config.toml
image_size = 48
crop_scale_min = 1
translate = 0.06
vocab_size = 62
loss = "softmax"
encoder_kernel_size = 3
encoder_widths = [48, 96, 192, 384]
text_encoder_width = 256
text_encoder_activation = "quick_gelu"
text_encoder_mlp_ratio = 4
text_encoder_bias = "qkv"
nesterov = true
batch_size = 256
epochs = 36.0
Rows from block 9 of the image encoder of a small contrastive image-text model, named by matrix and row number. Each number is 128 + 24 x the weight over its row's rms, rounded and kept within 0 to 255. All counts start at 0. Numbers have three digits each.
After each channel's rows are labels from the 100 images, of 14848, where the channel reaches its highest value: "top examples" is what is common among them; "peak on" is the class under the peak. Only what is clearly more common there than usual is listed. The data: rendered scenes of toy objects such as cars, trees, mugs and chairs. In brackets: how many of the 100.
# conv: pointwise conv (encoder.blocks.9.conv.weight, 192x192x1x1), inputs 0-191

conv.117:157118102082160131128148118151148111110139138113127141139134176115125142115125155150126077148139145126115114113145129123098146137135143156128166125137130123125069115134100098118159127111120148133111149125153157148154140130192088122111100156132129147132105100121117141061145111134113173118106113110100124102119127103104116155089125136102148166114109100175103092140117137143168138143127129115135185148144133147155138116101105070143125119106095084177103103084095149152110091105161147138192128113121169131157157146125178101134190156121122108134168139126114134154123126126134165144
top examples: blue object (56); dumbbell (38); its colour: blue (30)
peak on: dumbbell (28)

conv.70:130083130139126088114120129125112134127115157119050109114157096148124103148115138121204079139108152144110119140123137120081118122121131140092161131121121167142127145101152106116135125108165108144134123136136112083152082140109104122117141143137076127127147132054130151127121186158141138176144139129162140121168105112126113107165117145096150127145096155099115154121169093119151136134127133129098195133113144129129124136114122177108112160127172139115129146132101138174119100178112113144153137109138094124113134108114127119124133128119093163080115124083144150139142109115168135165
top examples: robot (98); largest object: robot (70)
peak on: robot (59)

conv.45:129101116151096131118114111131143140136155119126128123093143150161098102147165125129156114108109103141122126159132120141144117173102144097139099066148124191134140119094097120121101133124149100164113113140103111053147156135115121144126141206136081149112112112107135164141121103126137095117174110127166120132154126115108197098156165129110118162138147145134126116104169085076148070148114114088101110088078112144116151137130119155151134133141154142133148128156134125132105084165126118136123106146117110114151135106162160106119136130131101144118127107136104103118132113102144180127
top examples: snowman (85); largest object: snowman (66)
peak on: snowman (77)

conv.31:139091142156161186118104117113128122145122134126116087135116144119132094126148151102115130120147148121106143125134143103143147123140123165133127151096128062109150118100183125122191134117151151129146129138122113092093122128146117154172116118137094105158095123095123107134101083155147135162146112141075126135152134168137105132152091139109153125093121130143149172186123165120135112159118160112100125167131152123165164173134069071148151098121170155170134114133127152128105138122105127151114154112110139116158109114117131092119110117116074121092116105091122120092092132110102140126
top examples: dumbbell (59); largest object: dumbbell (35)
peak on: dumbbell (31)

conv.24:145119151118105127128117114102092147097122141080131123178075110139162106123107117103108142102115136103154136106141172131166116106146082131148136103123121143128112129087092148168143154133133174113122109129110099163132111161112130147097137142167139140125112111126121141144147158167130133132114137150070137123161161142120092138131089119130122182114141168114063199150154131138135128118136163136103142074141116118127081129098120129143118182149149147128105140112130129099116133160108112095171113151085127147110125151123115159159146153124142124156129109106128191142122160115144071121
top examples: mushroom (98); largest object: mushroom (87)
peak on: mushroom (79)

conv.47:171158144089157080103102119127123128109141117128125109127137107151111126101105139129140143060207107145098119097113115137105165098067140129135147162141108098134134180130109105143101095136128108092117123104114099117159164117125138120107103136144112100118105157169112110170151145088140139131125139117136114100112159111111137153120154067113100179156157134122099166137104155109107161168110085138112133152111138145114134143125112140111111148148166106138170178135104123134103126143130161118080128127128193113090113127099133137114125094145111136116133083139161129130122102132126125139
top examples: barrel (56); largest object: barrel (45)
peak on: barrel (48)

conv.20:101083141112131174132101122126133136108138113095095126184107182158111124138119148120129133109168133136136148161117122141112112137111131137145147101177122119106146133150124103134164124123127101175129131102103100161141137130126136101127065095092142122131102168159133108135114166139104161128141119173126158106187180136111105143099170100101094108106123150137104108159109173169145099118181142111110146129078098135164156088093130157095141128090103149137108113126125149112141107131142139127118100148169106161120165118128130116159133108129136110167147147117174151101113141113164118131
top examples: green object (39); barrel (36); largest object: barrel (34); mug (26)
peak on: barrel (29)

conv.120:118163108115137091165106128104125093125127157152127131122128087137135103129146139135117153106116124157136119093136128133152124118088119102133113094170144102153097119119113113112114147110144139093072133152136118165098078118126125144114116106107109117164129103107148151083137101145119144092135140087097124090137116153124100107117143060125186117116160122150116160103138040133111138136142106192103130109109134132117143088164134113135154132126124133104198133122126123091130172116147149098135154109116182161092129137123137093137141116150109134169137159114108159118091139158116106128
top examples: mushroom (84); largest object: mushroom (74)
peak on: mushroom (82)

conv.155:137120093143149137147126154133150132094145121102124142123126085135116106153131127105116127103109121142067108198096149162081160101093116161150142134145103139102104137126142138132121086135147124123106135164104134094099139140126129148113123137142160094096107120126121110112095124137098145116168149137105087140087114104142118082120144204110129131108183142086156112122152098123113124095139085121107083147108144159106113129091131171084187110108101102153097146134114133134137144118117109125121129142079137134074136150108109143148137078168139126149120135113103108115090112122140119159
top examples: pine (53); bottle (36); largest object: pine (34); largest object: bottle (27)
peak on: pine (45); bottle (30)

conv.26:167135131134156088085129152157109136152119109109119103116110143130142162119109128103168111107122111096110106137165119092115164118100121099136146104109146164129118100126152141177131093161125121129163161112141132116156118115113070140095105127083105101114162103121171144163088192154127120146113139155143081112130126138098147120123099099111158141136126131135137111099131114122102105138088113147134132135116109136185115166111110118125133187115128148102150103151179115115171127112171137135129066074148119164116125139143165111150102126150160176137140172141118132136153143128138157138
top examples: candle (64); purple object (37); largest object: candle (32)
peak on: candle (35)

conv.159:168134148150113140127142148121108137105096156105117156172098107169096144117143167186148125143127148140145077130131124099154134144167093133152118124089125082134127138097119120132116107159125130106145092135124136164113104104150127174119088109096119114153130154143119091113139151134105113127134095116130095096127139110100166117141119111126143166104116134135116190145092120146100139178111106168116113117091144152097124088165120127159138114138119120144104130197127159139122156139168137166168118113149167107160121158111124095127116151083147130132140135104090177153087132136129178129
top examples: green object (72); its colour: green (57); mushroom (44); largest object: mushroom (34)
peak on: mushroom (29)

conv.157:113174103175141115087110128111113128156125139133123144099117135065138120098123140081142153114114073161100122139138148120140118122131109146142068149142139163128125100095130108121134126142103123134118160160148061166087135151115121115136137117144123160134123097149144118121132100123154096147122125142100112105115102141087124127116164190203130148096120144179115125131084115155154109114170124125106108102115105195116142105132101134091133145168159096124176066124118118140119150123118140093159124108171159137140147140155125112154121112139150132140149140124112148156100132120138123118
top examples: pine (91); largest object: pine (70); purple object (43); blue object (36)
peak on: pine (76)

conv.142:179102120127129155114148106129089122126150139134146119122131133096142122117133119124158098137073095159133095103185107108055175114114124126110152179127107144151100151103143087132146120099113123131148134118115097101150125154123099142114119131122115149148098154129129075119130121199144125096135120140123146079146117120142107130112083174174100142144136141153101123177103184132114158147127125093107101135131103160118113152108109141143153084123135108148132126139109104102129075099153130109138131091148150126166140105169102137102122160127167129119094125085150116126122145098094118110
top examples: pine (49); duck (38); largest object: pine (38); largest object: duck (33)
peak on: pine (35)

conv.144:088139124148129154131152106173138074166120149125129216135124109097118137109133087084110117128097160100106142130127106076149113144106094099081133110139134129135128089139156113132127127106183099106145147129108128096122109177147166124083089131123112084129076086121115142157111148123146110131120164168099092114111123124091133137074125138115165144131105108110156131123088138126094111163145146118144128105087142092131153093161128111112157119139139145121115149150123092127130118113146075095098128122114158136154082113104143140108120138119152112154122155129101123132132111127101116128
top examples: house (92); largest object: house (85)
peak on: house (87)

conv.72:142113147140152112091122120142116133097150173122111106095189126076125150123140169079096127121172098087096090078072148142102154126111093134166138130133120130124106151127172105125089142112147162122100129131093121153095124144100119118077134109121120147126134207112129146127149115154140125132121145154148130107115113129133106132117146148123131110134162127125144117105172096158162158119146135187100130113140148128113092099192091134125165132122156159135131157133132142105110095129119053108135121129128143100116181098102125099120134115123108117149140131160123112128138130121128119104
top examples: mushroom (76); largest object: mushroom (54)
peak on: mushroom (53)

conv.23:096126135122144138120142115108153137128143125137118163107124135114145144131127114113157164077161116162114129166162078102090174103169172116168143116141111143116115080114113151158126130129159111120171113146133130116114137150119143126090164106113114118167080115092115139143116120048129111128128133125178106098112115121119143136129098139118130142101147095099131143157178149131124148134152136090104124095101106148065086106091106136143150152126118121142136144126133126121126087132166113161094094141154156116164107111142173127160107126113205128138130118171145140147142121102118155104
top examples: pine (44); largest object: pine (25)
peak on: pine (39)

conv.2:109127144096127103141104138121094152085100132178096148157117122115122136140151142222121124135135128144160118108140099096159156113120161094150153171103137135150119115061091163129142174116155116132095123105081131101130124129123135113149107139122130088104136165118123170117160156153114131085149135128126114102131164109096127118151107151138124160131145131141126084104136092146131127133148079130083159127145111143112152119204143129125119126165142167123151150135144182138136104145139141114117135176124133138133121175095122091159130110147132118140133106123118101098099111087150111119
top examples: house (58); largest object: house (55); mushroom (34); largest object: mushroom (28)
peak on: house (55); mushroom (27)

conv.32:089123114125164079118122154088140121100132140171105125150150199099127158160171147095091129160168130126108122154112139089098168101104159119091143107140117119131151158114150111118104129177132152128133124127145139128109157144134104136113130123119151153098081158094145100164124083058137110136108119109078127108113110156109124145118098053141116150119131113113102134118087105085134087147107135161116142119096136156122108126133121108154080153138094113158161147114114128136136089132129122154184154125133181110141118123141152128131158132116147116111128124121116102109116151126136121133
top examples: trophy (99); largest object: trophy (65)
peak on: trophy (38)

conv.63:130095141135104126157136108132106115121123154128113168180135157146118118114108120114101133146108111076121141127110152144151132145163129110096146114154081063160156154098123129107139110142157142163105106130122125078064140139096171112133141098103144185091151132093139101133132110082129129111138120121081139125131149176147160117099104139161108115108117148094155122114172096154135062105126121075114128099153140126064094077098129098134104126129155121119116149120125118148107121120110094129128097148161163127136146082157137137104128105141122134133140117114146124132114121173120116129
top examples: house (99); largest object: house (89)
peak on: house (96)

conv.92:123161190119131159075157160142130197109121149112118133149126105065123115112150126129149120109085173087095139097087138123102143119183112133119112140136083141138121133105118130095107114106175123106121127123113156076174139125092115127135119155148157140104102130099133127122128110093166137126125125187096149116097133111089118139134122120130144119141153157111150109083121163067143108154113098093104121124123105152147087139176135084113128133151128143091147154159105142118145133127125104104102114161133128137130111054113113136122129099107122133150114133108131105108136141119106149128
top examples: snowman (79); largest object: snowman (63)
peak on: snowman (70)

conv.59:122129141120125152094140123122110110156134148140095177134123138115129148143104164136136109116094116148121100137082101085107107173158139161167146134095073119092132153167166142117142142108140133096131141153166132152088139135096118132093138126124098151122090127099106111134126108173105094105132149106115141094083075117111099133153142123079136122164094114110063132137117195172113142139161112110084144143152155129097149124103136096152113171118143143142120178131131118152180101114115186123113115108137132132137143128127135126108137128181132149148125162138121137105109118125140103116
top examples: umbrella (71); largest object: umbrella (53); its colour: red (25)
peak on: umbrella (61)

conv.82:138121168130092121127132159122109097088138131082125139137160148165122123152142134119095129180111100119101135115118116128143161167167117139132127113152123092150093115095158112140141115140170174155139141121127120068118111132105125150158180093112090129098142120130130111123077087087106176150118121116116110123144154114131152148138114130139113142105141149113188148123127126148124081099105122098121149120151101121170127117095124114106131167147136117114119117110118107109123118104100125064146125175109167140133155153125162103166138154111095132135152098114086091113155102090166107081
top examples: house (83); largest object: house (71)
peak on: house (77)

conv.188:106140115148156098207136120144120121056150127143113087123117096111141107116102139116130146124122107125090117123114083124123148136176106143140121147148138107099116128146119140108186102135163119097151111120108129126106153162165118149157113146152123152137127095124054125124139149111101095112142140124123127149140104112124111128082156088087127158148122102176083111142120088131099137107095139140110127066099096125149150113132117128117162089099107162129108141122138093110112114120097153125106168143110169103160121114114140106120164120136108118178126151152135111104155169164111122149
top examples: dumbbell (78); largest object: dumbbell (52)
peak on: dumbbell (29)

conv.41:110138093130123154190099106130100091097115148140080122115123104086129116097108126132135121133205128147106117149117136091121110125103111101124143140141165117102127168120097161122103144110149084128126094107136110096117128150080136135071096110113076125164184153133182143107129170105141133109099139127088173124111134135107147124124118109128192139105110102138108120125146114156144144137176117143121151082108130119072108178109102143120129118114141096135129120127124074122144150157134096124125149128108150137105133116171117142086137130164141102136136134138095104119147120131124126160
top examples: barrel (71); largest object: barrel (69); car (25)
peak on: barrel (62)